config = dict(
    horizontal_flip=False,
    translate=0.06,
    arch='swin',
    norm='rmsnorm',
    activation='silu',
    layer_scale_init=0.01,
    parallel_block=False,
    inner_norm=True,
    moe='soft',
    patch_size=[2, 2],
    depths=[4, 4],
    residual_init='scaled_by_depth',
    epochs=3.6,
    lr_schedule='wsd',
    adamw_weight_decay_other_params=0.01,
)
Rows from block 2 of a small CTC image transcriber, named by matrix and row number. Rows with one number belong to one neuron. Each number is 500 + 50 x the weight over its row's rms, rounded and kept within 0 to 999. All counts start at 0. Numbers have three digits each. After the name is the row's rms in percent of the matrix's.
Before each neuron's rows are labels from the 100 images, of 14976, where the neuron reaches its highest value: "top examples" is what is common among them; "colour at peak" is the nearest of a few named colours to the mean colour under the peak. Only what is clearly more common there than usual is listed. The data: numbers of one to four digits printed on busy colour backdrops. In brackets: how many of the 100.
# fc1: MLP up (model.blocks.2.mlp.fc1.weight, 192x96), inputs 0-95
# fc2: MLP down (model.blocks.2.mlp.fc2.weight, 96x192, transposed), outputs 0-95

top examples: yellow ink (82)
colour at peak: yellow (64)
fc1.17 127:449503483341516570536424481544467422602446458513475496473492446394513546506478559489558534543410434508456492542572535514459548506524530533521542478530488495535503451508508490321512494533527517559492485436499467559446548516493530548437499490504424488510563416406478402469499599447500519508
fc2.17 132:434586582556446429504552468431535467457512534568528466523535543570409561496476477499535509416453469484547543424459398475548495516489520443513541472495486539492559460488466540539454608452456558432522450522465419488585514538469461429532473466439470611560426576555513562435544440550456560482

top examples: on a plate (100)
colour at peak: grey (89)
fc1.164 081:503505430488525507490450493472481491490384536573480572461510476445552523488520504582526525454493501483517603443465568547488569348524476528508483439497534578446541469392479518455491468507500480495576451536545597488508569524544477420527553461533455426413522434502520462502355401536535500561
fc2.164 078:503440428530592524455508550515555466462500529421570461459477635582523469474500446460524576520577578525500527531521513526497492600519481462459604554536496511554452481539464557463463602487564498565457495335432524480457454586524481519589498561559526565504524531497542490502473461536442506469

top examples: orange ink (54); pink ink (44)
colour at peak: brown (59)
fc1.76 102:507556458519456467462499579416560407557495416375506528488517485468439474545538483487554510515481457497448486360483466392465467621522572509465420426554594485453511559430497504461534513496569493539566612550528438549522486456523576430468489453528532530502560552503514473490528511499529507556
fc2.76 101:455508526427515597448542459516506420481474450401545481501454502514551511470495561470484537559521487530496506439499529435423560545449521466606430431456364484544559392511516541548456576525498475419446475596436382485481505496553578589502454515525494569446454457550557510481496538529536529507

top examples: green ink (91); on a plate (68)
colour at peak: brown (57)
fc1.71 139:587592389511442468542514533529453435517408527485541552417473492476581555535538557489480504635510535495520474552505500515455520455467472516571500506457503484511507525453468379536451437495471502509475545483499450490466488448553461526511493353566477437607546562435486462565544448492616534451
fc2.71 138:538471465427544553496402435348515502461446518493446385469485508501455548505523521499512454549434539499459403508426517598479520457498443476464525562551418524509556571526448395526435493540450415550567565565540508448529509497509575474518532496483513486631479473501494507555499556467581508545

top examples: orange ink (96)
colour at peak: orange (41)
fc1.152 097:460460384461520483522460441532438480447474540550549477492494392470475493471542450419515340472453442560453445418486478507429500461555494483478563439503657569555474508554493498519455551493537502559485442491502453574579503476475538528453549565495526433507473486498510558461516461440583595508
fc2.152 084:511549470438499528436511542415435571474435502525486497543476532442485503487509485483529602595504532506518574505499482549495412428580421570501524503424388469547472461495442413448524389533435421483534486488610522424549491521511448515527459435488521582489579501554465519527514635548499476509

top examples: orange ink (61); red ink (39)
colour at peak: brown (55)
fc1.55 098:442480436457484488539479467465547376516462449469415446570477444462487521513498547460519500574396523508515496505474572506469519537449507513468575574532550541588506449518442530499439535526535503485493469484459363542701505465510590490491512611483473407502456536492467561502507511499469495432
fc2.55 099:597506498521521596471499549645537609555483415477482498468580533462494482522529539505551492488593548491454519487515529407420390476524541499509569527531522480424537552515518447419533486461453428552579446499590446526523449536430437589430460571457499555466543474455480535482485490507559521477

top examples: blue ink (63)
colour at peak: pink (65)
fc1.36 128:494459488513546412387507586579524481412583498467475532505491445546494538424482514498451397488442527498451529490465517406555516515522583433469523482439488454520472531527465578552510435510501549454530426493555493511560499462332529553535444515495469428597592546485518453587484512442483544478
fc2.36 106:498489454476555475541499501598497588519537436609468522551466467496623426472568521496501457507520465429549483477499513516448570419438510461510514480563543501449614483510553551522494576481535486500501480457542485385520572504561522557554558566527492445531431488489563511509402590543448363503

top examples: bold (73); white ink (60); grey ink (33)
colour at peak: white (47)
fc1.63 103:428519535536514474533549552529512490504493598601481519485438514476456498519558476440545490468562452449481509491556468461543425461426527519453500526536500471489475559492534550537461481474554556469556540516448384519434481605511556362485659475588576480479571522584502498443545489516472535398
fc2.63 102:522559434457483501442368462474469521470524595539512542401469477483426528564459472510552500467416475549463440514518498426480443470547529519505475528459541640553479550430557506473480438446491482551591526539486533445611448506497559581558576559399489512451447459456479473548477486560480570497

top examples: grey ink (45)
colour at peak: brown (71)
fc1.144 130:494487509483487383550508554542589490510509600472517488582488467597484475451438539553476511479440511508502535553540465331518430548415440517434499472458367445495448488512503486513528460442562555526496470478419458554437476533476518426485445501416545531495559487576548452549526602500511519531
fc2.144 109:562485496529529443380385485496429443522496536432562551502444466558512427517511503499458476540503446489504526555505545502543553475535494420457473511534546557550491498506531478533444602408506475524626452542535529382478465424515515529489454536529402445494498365505488579516480448585450447554

top examples: white ink (80)
colour at peak: brown (73)
fc1.187 100:550539441582469531513495537500592459481403487413458542425512497414425475501454573491539519506491441502472465503501463463569484484521522498458529527456498458623557473375500486516485474459382564482394581411449498530506464519530492471422428375490548446534489434530471481503532444545433511538
fc2.187 104:476507608572499530484591479433534498463427498561521483539396444539543548513527376535468421583498526555523509510472538465488561475492474483552557510498427573433414507571436459386485529563555493525574487576552439427488469487478528463522484576464588468510507434545476509502474520542571399498

top examples: red ink (95); on a plate (76)
colour at peak: red (72)
fc1.14 107:518475482633463547505493546534423445564541452578497511505512479511463498512431496496543669579366539572486521424537535506518520505497559531573590472451537605519532513525425449419463445502519537460437480473456514493469427488488489497499497584542461513480448494490409508569512467549430471432
fc2.14 108:480524448422514487409524413458557541461507542404471461528457492388510544485548454489539454485532452555483582488561571387431501430524507467550525418493475507441465510528444517510521540470493498451499497429470578478502551572554387570499531524475379561475571410462473493585574497543509489453

top examples: black ink (51)
colour at peak: white (61); pink (39)
fc1.80 089:559449543421483483458516547499372587514461452593550486541462440532438516494489479530497481553483526464517542517608451463527503515498578564482478426493439552458531448495626529447546577468569409409516402502461459477427492407561469507501493459500487546489524537490541613541552436444525475509
fc2.80 102:468510587463552507544445397575550466547479501561471572519537568409514476486512425497446471345469449486456506538526579452437473467456514519477492569503555454521463455487452484472401438488441610544491446444559439577531441472456529428513536551564559437540476533529499433540503513519413492526

top examples: black ink (75)
colour at peak: grey (59)
fc1.91 089:610476539524480486518484478470447438435483481509515459488451436515505581477436531491388495450505503500504475445592558473517545518496576462482474472471433508478442412393548463401490548375454501474529488480536465456492409558526443539501352463436438485499511510546525578545478511474531422601
fc2.91 118:452557485620525493540497459539565499446462536563458547534580547490473554562504536494569505397553468531533490613553456575561424431478462605511526489478578531494548473591558495500430508489489592522527457482559404521524383449565525471501577462536486518509460531483538442513526513515432574544

top examples: yellow ink (80); bold (79)
colour at peak: yellow (76)
fc1.115 116:514496534454548553536494483458490357537484520555507433446491411371423548466422505483564468539442595479594484502592511566522489448544534461474604490450493511550518438503505556463508564591508553512461519476503538512494486408492458587521432553512544506514565404497532399496460551486485507550
fc2.115 117:519522490560484498416497443491435523477485550474445521489421527506445414517503493488525510483557432599476670473530525455528443423475453498501485561522476529596520508499429504585474546457408428560463530432507528489518490547530380602485536447470482522555393511485496580504501476544489389536

top examples: teal ink (100)
colour at peak: green (68)
fc1.122 111:527566499440515488484492489449539683476504459493455470481490591512548514505514489510456556479514477452549469539602464435479462519512508469583488563501484435485464509393444521591544535478365595410512466434478458527490515530459428505614446472497491464399546502585494479502442484525472552468
fc2.122 124:493449550507512520465444418451447466530486426453514547520429409512382450431426491478542474565460469538505500451434492529465580400519478574519541459409491470495528507572517537409527505583611438561476569560418442487466470519541522468408498454487501593564482510457517488486506557498587441495

top examples: black ink (33); brown ink (29)
colour at peak: grey (63)
fc1.154 142:528491542497490438417492576493543488534414491546518509482532393475400444485547436486484532428558410579497457447589489543530536543492438458425470530532518515480379552581498410449493549572476423484517485590489478474549534517436503513505422567458428511466512545607551549506568490580532488499
fc2.154 141:542607592487451480546449517495404521439492474486460530542449482489521538476490447507531447512419478546511426436559477499486419474574483536474546432391514482497402579466445417458595446584478533434420580527484511453462550489504564502474539418465498523477453444497466567605492474460554525428

top examples: bold (79); white ink (60); pink ink (31)
colour at peak: grey (73)
fc1.177 026:497550508527504514522521459542568557505435471508465538432422455398496515443519483511528484556481488499530564522616512561531461535506545575514447519479522456475497447424458526564470574569562532577488477548475519502549372551526600484546338474429545436556604488525517601483526525517459505474
fc2.177 029:477456511474466497478499571517480527553501470514439509502499466523504515504467527516524517435555575573477515390477493428482496541480506429533520482505536507528447497502509454477493427488504425458509532441485536558515453483476182427495417571582523522486500514482515499498472554505491525434

top examples: blue ink (36)
colour at peak: grey (52); pink (43)
fc1.79 056:548436462532529492481529454439602510584478463508567438540407549569514484544470405538508500574427684549555570532463532537406515458539470486527538459480480424464540485510516459483493460382555555440496423517529473518444515476534455462469523523555487445496458482506530505433482469470609511438
fc2.79 061:459484464590444462482564484493425518537565610474506550455515488450494530463544610517490552461438356512531489443529470509597584522557473496541518576551510495446552517531495518570495476595405409453456573462540470469532393494405521525493544468490514534523504557530544558482441413504479507549

top examples: purple ink (57); black ink (29)
colour at peak: pink (64)
fc1.12 099:497475513560534514505407523481472476570422488569569547510472517454497512501403517491464469457530501594485462491567519505568528502464504486437453496572439487481456446399602451450443448512486426461484479584552461488673475556581399482441406425473490520505485562565502489506452528493552456452
fc2.12 121:476551510530497550470477489540539550540512492629410512500517503598528532473538519490480487466494524587523555591583495505462365473449481647513509520409587478551547561618452494510474472533473582568490529416520437584540510469488565541495494454563465513474458501467536527507448403494479496473

top examples: on a plate (98)
colour at peak: black (93)
fc1.185 087:518487425535479530580481473461480508482405451476496529527412570428514516558468487483513466573458490521613469405426526502570577403484546403569437520521485533558454496523492494570509518571469437515538487437538588545449592487484449513454480548486520437534519483456513456542373453616455512509
fc2.185 063:538573451519493501486536441574591476410468545442521490577540526504495447437461530512450547502607514483481505533588533478471584650525595572591423450545559503447475495423480472410547494505555508547564512528530597469513461507453520462582447494491485444548491459517558464435535474470432460516

top examples: teal ink (75)
colour at peak: green (39)
fc1.172 135:529500544451560514465482535573567602468510476416566510492571459357471456493501519513510548468469503530440496460347469497579517492552497479537499377388467449472545540614425461465540574479492474515510522460466497423473459564475499479597529480524445486510531504430463441439576486516478486510
fc2.172 142:482557479546494499502482517495489523417517536495460503536450567522496559482430432505480530464513423424523546595599442528538405588448509526437493645484607553512533525479551470545429486528376586502471362459589451538562511472554503515464451497492504505516433456542519527452493473480449540493

top examples: on a plate (97); red ink (28)
colour at peak: grey (64)
fc1.89 102:515424453448516482424632431524486514487436447516553474600481463568529506501502468522534536556534522526504436523498491446535580500479505431552507474503555524511643502499465402446560489503435608550510444451572490561498538498620442509452468530441538497430467567422426500486444491545438487444
fc2.89 117:465453479553498522450536444522439482408432510475513562499479543443470509513477512507564570543589442477526446472479471434500457512479443528509479476481456506506461530553460518489437536560466578367477474505501497417569507472504685455474478574474632452471424545478454535536503431513484538623

top examples: red ink (100); on a plate (76)
colour at peak: red (99)
fc1.120 112:499443491516499505555502501484402335522489480457437510555508399576446552499513457533514558462442502548447522461606543477405514541425476518468616550492518635537581519555501530487479405503540459580518463581488474478508489410486549484391492484475484453510436471482509529460517480465527465476
fc2.120 115:540583544430561578447511558422539528507518537542474509454531565449466421530560525486439412529533428468519552507448556454483400549584515519505559502460429416479490528501498484496562559566410558444539516514426519548525509555535535598493527541481498632464539545512543406453496585479464487438

top examples: black ink (48); last digit: 7 (25)
colour at peak: grey (60)
fc1.50 128:576516460457354427567429515476509484511391494558455474459522443471521557502570430492512552401541485600561488509466561523493569424542560508522447558482505523495486489433555491514508544502461531481544492492500556401532405470503443510520448479426410547593614502495479530411548479532484479528
fc2.50 128:502517495574462446567339425469471478503465547532446540474470486499519445479517465480523531456439482386528451498520533537468457532500558468450481520471502438602467648424471445431536424559436544586427504517478455544498504478504590518483516560500485485531457577425480443543473445440443552438

top examples: pink ink (100); first digit: 7 (25)
colour at peak: grey (67)
fc1.134 101:456567503576430464517444503439435483453518376458423493498468514468416468465517505417534568530576564507432499385452487524473413505485572479428598370470602434529530417560492506559492442522542511496506483527471475470536503453524557446437548378500529462526467475517478490524503502485456515526
fc2.134 100:552445392512607535423525449504463483527519502489550495542548473554515561473543534473492444591466466493447554505486475532452544529545422463565497530517414532440438541539464494515487579584469405556521456567496440466435586515478495597574551435481645504536526469593488501484536503550586507489

top examples: green ink (94)
colour at peak: green (90)
fc1.64 105:523565479507526556472494556505498465476448475551428585567509415523553457536449553560512410541502507507496523529507495472457472585475528479495509475563453476502517492645474604463518435509493393525525462520346461526590434451549588450618503516442450479467484521553454463500499561471444568471
fc2.64 105:512559528512457488509483504654469474565479479500462460487473526529591557490523514491502549538491535511498409505509441540457504617511448569499593517517614399448523481466523505513450487493503540454469517511514519509572505444421554546380507613412534554490600536453483496470542395533581555484

top examples: purple ink (50); black ink (35)
colour at peak: grey (51)
fc1.119 089:644482414547440439546532576533516454495494532508497538446401501465498568508483442520438522506542608458563486499529506526472503415584531483544509545467472614508502475386475532508536517451455553497402452536511596452410492463563420565514554484475502517582532481497520504563595509444522465498
fc2.119 093:490573416471521472564332459561534479500469512447435450438534535574458441503527514509526574506421513453441501448550502481507526565533575464519504527499573435509520594463523413441490448500450450461510534445475628573475557522490502499537428531523472536540439484477495401593518434549436486531

top examples: red ink (83); on a plate (65)
colour at peak: red (35)
fc1.84 092:494502452513444507513554553558512530464441480533510532464461501476430547630486581527483500549493436492507529482539517531351492459494496445517560464486542558604507504448495616492489515503502558492545448550527403542531533372525580421528474481432476479487531364461438518489528584569441495547
fc2.84 085:439494516535532578500532421465486503519393548552462450502565530544508401505383498511467495485570609478543497498472472473567489515432582403559450457554518457515451460555487548543508542403446511412472459482510480503495543561502421597476488579434550537465498439487576565475528408435511447480

top examples: brown ink (36); black ink (26)
colour at peak: pink (61); white (33)
fc1.125 076:522538602464598535494529439536510579527535474481468516504464333556405560465475449395548516546470564519433519532539445544513562563478457503462485476481487511444497523422535476571376490498561544502550513507456394570468451521565504514552504484510536446560411515488484581569480460531534465495
fc2.125 079:546407492512559502526560506482472507495529522432512477518443614466580459540566535485495437546487510521417480520461469522553584486538522389517533583446477487529388473529496399530510427540424416396438523517505470468569539490403460444506554607517503511485533482562492451537475501430582559446

top examples: bold (72); blue ink (29)
colour at peak: white (85)
fc1.191 115:515456568487460493541547483494405488500586453497513465570416485508501642491525577580507522544361588508507488496493462517476487563548551496533469454513468508474475580418586578490517553504536470444456477465522501526508507498450544485537650532589510435567553505547519565588507498533449456434
fc2.191 108:620483529526471459562470369493578529492495526468472520452479580537573544462536508508530507530472507457491551488501477525529569505457517500534581472497496504524502408479433358480451438444416564429412538505471437481499552506540507608521514590439509452601469517474463465503559493361497492528

top examples: teal ink (45)
colour at peak: grey (53)
fc1.173 075:535532584501497381482508514489599523478499498466517485421512403580522605524443564448451487447379444405443576502514491448482422449490413538458519535489515485532595494476470491464546535442460477503528476492477423564558457465468538497578494519533519582550490507628540501530544584475501508565
fc2.173 081:437490527498650519500497428489415482571490492538512470512535506542490406509542426489493542528531567555440441502563388512404498566513534430520492443542506458427437450525523486478569401421555515504505456507525409455455598499499464529491532546493484408505484466347502492508563534524514498554

top examples: bold (76); yellow ink (53); orange ink (33)
colour at peak: black (81)
fc1.56 119:482502542548506527423451506543555450519574468477463463460569551484541601432423520495494502545508499458529582519496618486550538561526526501463518479468510362498504523486444457480453552443523529609542526544508548509549450532469526597424465479469513348404444525497519542458434551422491532575
fc2.56 119:502433526389457540515501487556504578370481463585551543537512483481401414369440464493476461485481466480463552462592485505573547472455458538538482489538520476526462516494542573467478580529500571475563449461517442486535515516500465527518508525564459539456454502412501626620469530480574447527

top examples: green ink (65); teal ink (35)
colour at peak: green (68)
fc1.189 126:402553551438489443505387463468506638507510543565429452582587401367525498505514503489493442486501491557476511586481527538427518522501450494533566466469469450561518469462449481504465584461496513510507511504503471496589620527487447464545535478488462492474564531494450486372537576503454510452
fc2.189 117:540552576581557479536546514525460405515386446513442520441498477534469526448512457491547497455489451459542533449577514494583539474563531617483426552456529504473466536475518522405569404535523614515583540453424484520452518503437440449485471468492443561498455441395477515538467436521430519549

top examples: red ink (90)
colour at peak: pink (68)
fc1.26 096:469410463434496593486468532451489478508487457472488450465513485465432546530393441493454425480483564482469491599518459523579479459490389463531551608468585490491515480537595515482423509433436444455503508485552520455578528433570479501480489512506516500406563557552472466487603540512489540363
fc2.26 092:531510512537533625540535497559486521514515488523447485412393535538543475509481510501544493455453483464558487535504530536524497450398536467568497612532503480512551556540544594481589588477465508621514551452530492543456540487459502480472502425539465474391482421377555538597479429471574544499

top examples: bold (73); teal ink (38); yellow ink (29)
colour at peak: brown (51); black (44)
fc1.93 137:455520569475513553517479530509561463439472477425509481502578509481537580450520518496485511470548558454511552555497613483533482496412456539622501497453571529503535472514460527516480524464533528637470532472618595507514457456610486544511547538511477447321438485431525485467524578521530510524
fc2.93 129:458407478486480630491474515530456573520509467464546497473468538478489530478460488518410493516472497403451411582521481485462472523383523526429480552465614425574577423508505519503550532435377505523595443471566496499556436481519544568414456402547472488469486569519487519515464490451508463482

top examples: black ink (87)
colour at peak: grey (82)
fc1.33 086:525521520438487473513500484573491479491519525514594542499564448454368420492565507540548469455448443571438468582498518510573573466492388481511494431572538616380476473540592522467396484479543489457519482459452397523565562530540430478547435549476465547495531479520447521535469488512516491438
fc2.33 103:536463518525445559455464588431476511515482522429500455512506470501544493439571467495449449477476555512557467440489489586478495506517473536467496457353542452586548557463430403581644489491486463502527514595541488494524555585473577546512418544508448439450559503470474525568473490512595448577

top examples: teal ink (100)
colour at peak: grey (58)
fc1.170 113:441451499442449466590447532475519621510537562545527511504559407521492520529469539400443442499413506557574439502394582513534521431563550486511511373486478512533504489444476509447579545531484503524408488484532453570498502548474461444548468512576483484572422590497502511491489499473447533383
fc2.170 100:545486496495503402569591425521505447577463505532459576504492529530481545502567437509493497455560433396606529496426401521434501536542506423532471533608492511500459518386548456493491471424529570485602491500468522511547542487499499545492419570483544497580560421511539531475507470516380466519

top examples: green ink (97)
colour at peak: green (83)
fc1.153 129:586510570442538515493551524591585617552523446488600502480502485431499539541554509575509482513483477447576513509517422524500488497509502471551364508495525411398459539589415463448607597510498508522579551473456517525462493542475503592495513465544460484481606502523456450524505461485439542514
fc2.153 113:472540550513441580475522518477505500473566417535409459470580481557454488494462504481468435540436546481558563476514486367445349509538479487439493473519558551525477505578425451538445437503458466461511510537535522507497452460482510483434548478435398531468449502444535540518545425434569392404

top examples: yellow ink (38)
colour at peak: black (48)
fc1.23 129:497504629480506463558477467518480458506511493459458564528541513479533578503510528509502539465569555502460566550542633450493510538608571550561500483500539476464515379397482517501442514517552475450502549514508494667549433418488530510493431566527486474556433533388510449519460504551481575500
fc2.23 118:455532487510491461616470431486552448506529425511419492491474541501467613532569453510524584465522529453417406451506480512561556549549580505521516565563492484537595508458579397520601508436444551458518450486506445506444525544481501587501458493472484523565477516587530464462529448363466502519

top examples: white ink (100)
colour at peak: grey (67)
fc1.175 070:495499480476360551534409547527463455473497557571524509489488478386574555499551514485528506442522436462562430517467456429503445482509539506533482475549553521496514475511511490553633581545486568532523558461421457517507452590517469449438572511490523420506586479471454450608465481462464538378
fc2.175 084:556511459480478539415483392520502481484595524511549489544516506473440496511518404504557432557546504597485559446427368534475551497529453533535517494485408520471500552535460407439460500609586508539495586542500557507483564466536485569522513441438517526478456423495479577544578481578569450538

top examples: length: four (51); green ink (36)
colour at peak: grey (54)
fc1.111 057:407502509460583586543516512571528542548538425626446486403507429571481501542572490496444455430508434524481445476523417524587525537497436532574447525513540442459555491419436500480505558458460527492529442508454479408507455550503513501423467492431471561529527485544490494588496481613500410542
fc2.111 053:503528416495490454536557441460484430459565494608480500551568555428512577526450432508459473536531532447503461536521434576449433411499479520471461462476552548533468366501552496506549496495464492530419610532465456585526593426527597516539523447512486471429454552463508488558510575495534467405

top examples: white ink (90)
colour at peak: grey (84)
fc1.133 035:470548630513459509536500514526470479521471520509575484460506458522510472487519502476498542501459536578478509523608494497555456509435608519591465504564476424425559550466497584545473493463512542498483436504510464482502342554581591462444455487456548513524578479523513542479545488570322457499
fc2.133 028:547476556483514493449489525452566486526506431518516521553409544481560557535452518494513459492584488477470455444544480434472491509489498346432546407515558579612514504507456379493429605521486516492568509497528472596548463444470411452539498613529508501494454485516504425512472580501582553487

top examples: bold (75); blue ink (48); black ink (29)
colour at peak: blue (37); purple (26)
fc1.138 082:538487573512494522438436541465498462475450528454567453511483545516533437507457455514452520467560444480545446536586593512543531585441564474485476538494558444444468573563542515485468501659481410483485454559554437521491574477486494504552379562450434476493513531483556501551546537568607488596
fc2.138 091:502592629458550527514505451413492525587511468381423595476435474484517517527522481502528440563485551528515536451422433502386476493582480506492440495494545570526441526501436373527550510477472529506392542450461467450461467517557505495502476515466440479521540591588532459575493445492499480457